From a checkpoint of a small multi-label image tagger: soap at rate 0.0034.
Rows from block 7, named by matrix and row number. Each number is 128 + 24 x the weight over its row's rms, rounded and kept within 0 to 255. All counts start at 0. Numbers have three digits each. After the name is the row's rms in percent of the matrix's.
# fc1: squeeze-excite reduce (model.blocks.7.se.fc1.weight, 32x256), inputs 128-191
fc1.0 087:144136122138152121101066129112150149129110113128111166149170175142140086123098150099115113115135144127098134136148129142170175120147106119133105114102169112114162175132146066117099119141137085
fc1.1 110:149127157140131135118127115148140100154130136150176108142157166169153167162152137119103125132160093119124121106109143150108136115117124178128144179162139111154095173175134158089138104076137133
fc1.2 076:123149141144103141149139135108157105131132125083085165132155165062123117122132133154103136121142131170196094130165103156132143139130144142184105127139101139117141128146123124116121142124169140
fc1.3 086:158134158144147110123107113130087068180153114150123129125124143114133156096128134173154150157143150156122180126107133164125119123106145132137121144136097118153120161162130172098167107163100148
fc1.4 087:131083165090088134113166172116103111161151122126121126173111090117144160099076138183138106133111104130129137169141146109086151118141140079145101071124169100089143118123131120129110144158098140
fc1.5 139:106116109111120168090075100156153134132133131132155066115144139148165128159112157158089123146162137079082140146093097143135121121117111174064161166133126117148107120147107178102107122087126090
fc1.6 083:156155130153130125134118115151102124106141177143122071159111155160140185127119111148177128156121085140135113126120115126096155170089171131110104131147129145090124167166133134127112112122124109
fc1.7 093:127148097122142082143125144160117123149158155123155133149183174136136143126148085114147131145126091116113113136131105150154141126073114152136170110115124120160143074127159125118118156125157118
fc1.8 092:105136156109145125140122145150183123119130156104179115135190122157116134150136105116125129141162113110104125084133153131139141127099130187088180197158138126150139164148127152163112108171133134
fc1.9 096:127151122106171164115089160140162184103120127126095113160079129165100111140127161107147180113108134144117131149123165119110113127145123148092099132131122147112116143096129132165199116108134121
fc1.10 091:156153098162159118131106118154117131150083128150115134110126089147122125111092122090150114139156105107127132118178116154186117131103144105173147134140150142157144118145163149138147138108137123
fc1.11 101:102136094134135167146139127179175110094129141119151123085177114089160146114121112136157113194135077107101121098137110129120119145131159160109169148155153096130117134166166130097111138118119152
fc1.12 121:115123125127148123096075094132191151114129150124116105114103147157124112137138099134122146151167140084087128132105096122112119121111099159073133127105111123143131090124104159120100101070154075
fc1.13 107:126165140140108129096135112095123159121144146157112171163128152105128104103099163147105101081111115131156159132094123110121110128156137112143076151139138139136146130093108077192085117114144101
fc1.14 084:136145155170132165199094096093149130169110078116132151135085114151105148174121099130114090140168150086137140111145116164158156110130144158168148145149146106118167107113137163106192118111128120
fc1.15 091:103101081120129133142107091145143135124084136091136094150139129125118108116114084084111172139136128115146090151099089116132146113116118098114107127086147129107129098108154124142124099086151091
fc1.16 114:129133165092146157112057106132175123110123153114112086114143117117149118155129113165089138142159121114106139141091107096151141112119098149107099142105127086110109134146094133109107102136145080
fc1.17 139:128124113092162131105114113112150131101107124164090100154094137103144095128126168125099153146112174147137138143090122147089164102156089142075111114100143138119152128132103142145113105089120088
fc1.18 101:086128154107106159135168158137136121129155119109136131160178105139140166146122130099130107129115083120125112123154157144143110159098156159130143151179175114146126123139127145103143142140121160
fc1.19 115:170141124146143100104143173136112071131116133119129153132123116149142153119125126068097091105138099140152137132150133105150139124137127115146128130147163123155178100096132110176055174141117118
fc1.20 087:088119131125114194101120127159120154145143137122136129109136138130148086107139150121128142137109107112139129111099138136143095147124177145074090110140118130124076143171130134116116111147149132
fc1.21 086:182154090179142163130143177129118129113167118153146140151115140175132138118140163127150184126139119121156155155116138162147163157128130148166131147163151155150164117164120156125131109130132122
fc1.22 079:145144160128088101122129134097103178133162133126156141146101151122138142138135123151155081132136080110076117121090156125125104133099142156133135170170151124150163135128132085118105137146137154
fc1.23 093:124161165110146148133161150104141147150151163142107166126072100126091151128153168174152098098159125138132158112146109130118159131138155120160141151164131121120125137113137105154104128139116143
fc1.24 121:149157141094111116098194159088132143112114118118124125136080104126131118095124140148126137077125126175148167125122146116106193128160142130146091136126132132115149118135103080138102158117107128
fc1.25 085:136136110129125134122132158125150131139125156158141128130138087151128139129131110145157153121175107138121164148132152152104131158155157109134139156171120169138128105136100125118115190141159109
fc1.26 105:150122136122118145129083122161188121124129154103139088130143150155119131138155117153113115166153093102095092089121134136146142122122155127082165153157148131143083114142120136125151122119113111
fc1.27 119:132145177132146130138121126178176111170118137100140108110165102102085134116166137152124103136140118120141132094139140136129153136124139168153167145180132144145109126160131130101128128110095148
fc1.28 094:135144134154146091093135122111125146091129127137135119118133141124120119127151143071149138100134108135148139130135101092160169146144113087145131144144152131139169080103151087167093157166182097
fc1.29 095:162118135137163107130075147147174111121124155158151157130168139154125140174124120027127118135149109111149148117152110131127135153150109143123147124140141128099127135119157102133074145111148102
fc1.30 080:112153149156122101119136144112089108121154112116174114095164155123138127148127105110111113154122097125165099119149127126142143138117144123138131160159166135147166155148143101152150121123126163
fc1.31 100:135152139107140083095162151126144155115149115150105153143110131142132115102119138103110131114140133138133145109181119130134124103157111101134101125135149087090151102136154093184102179109164095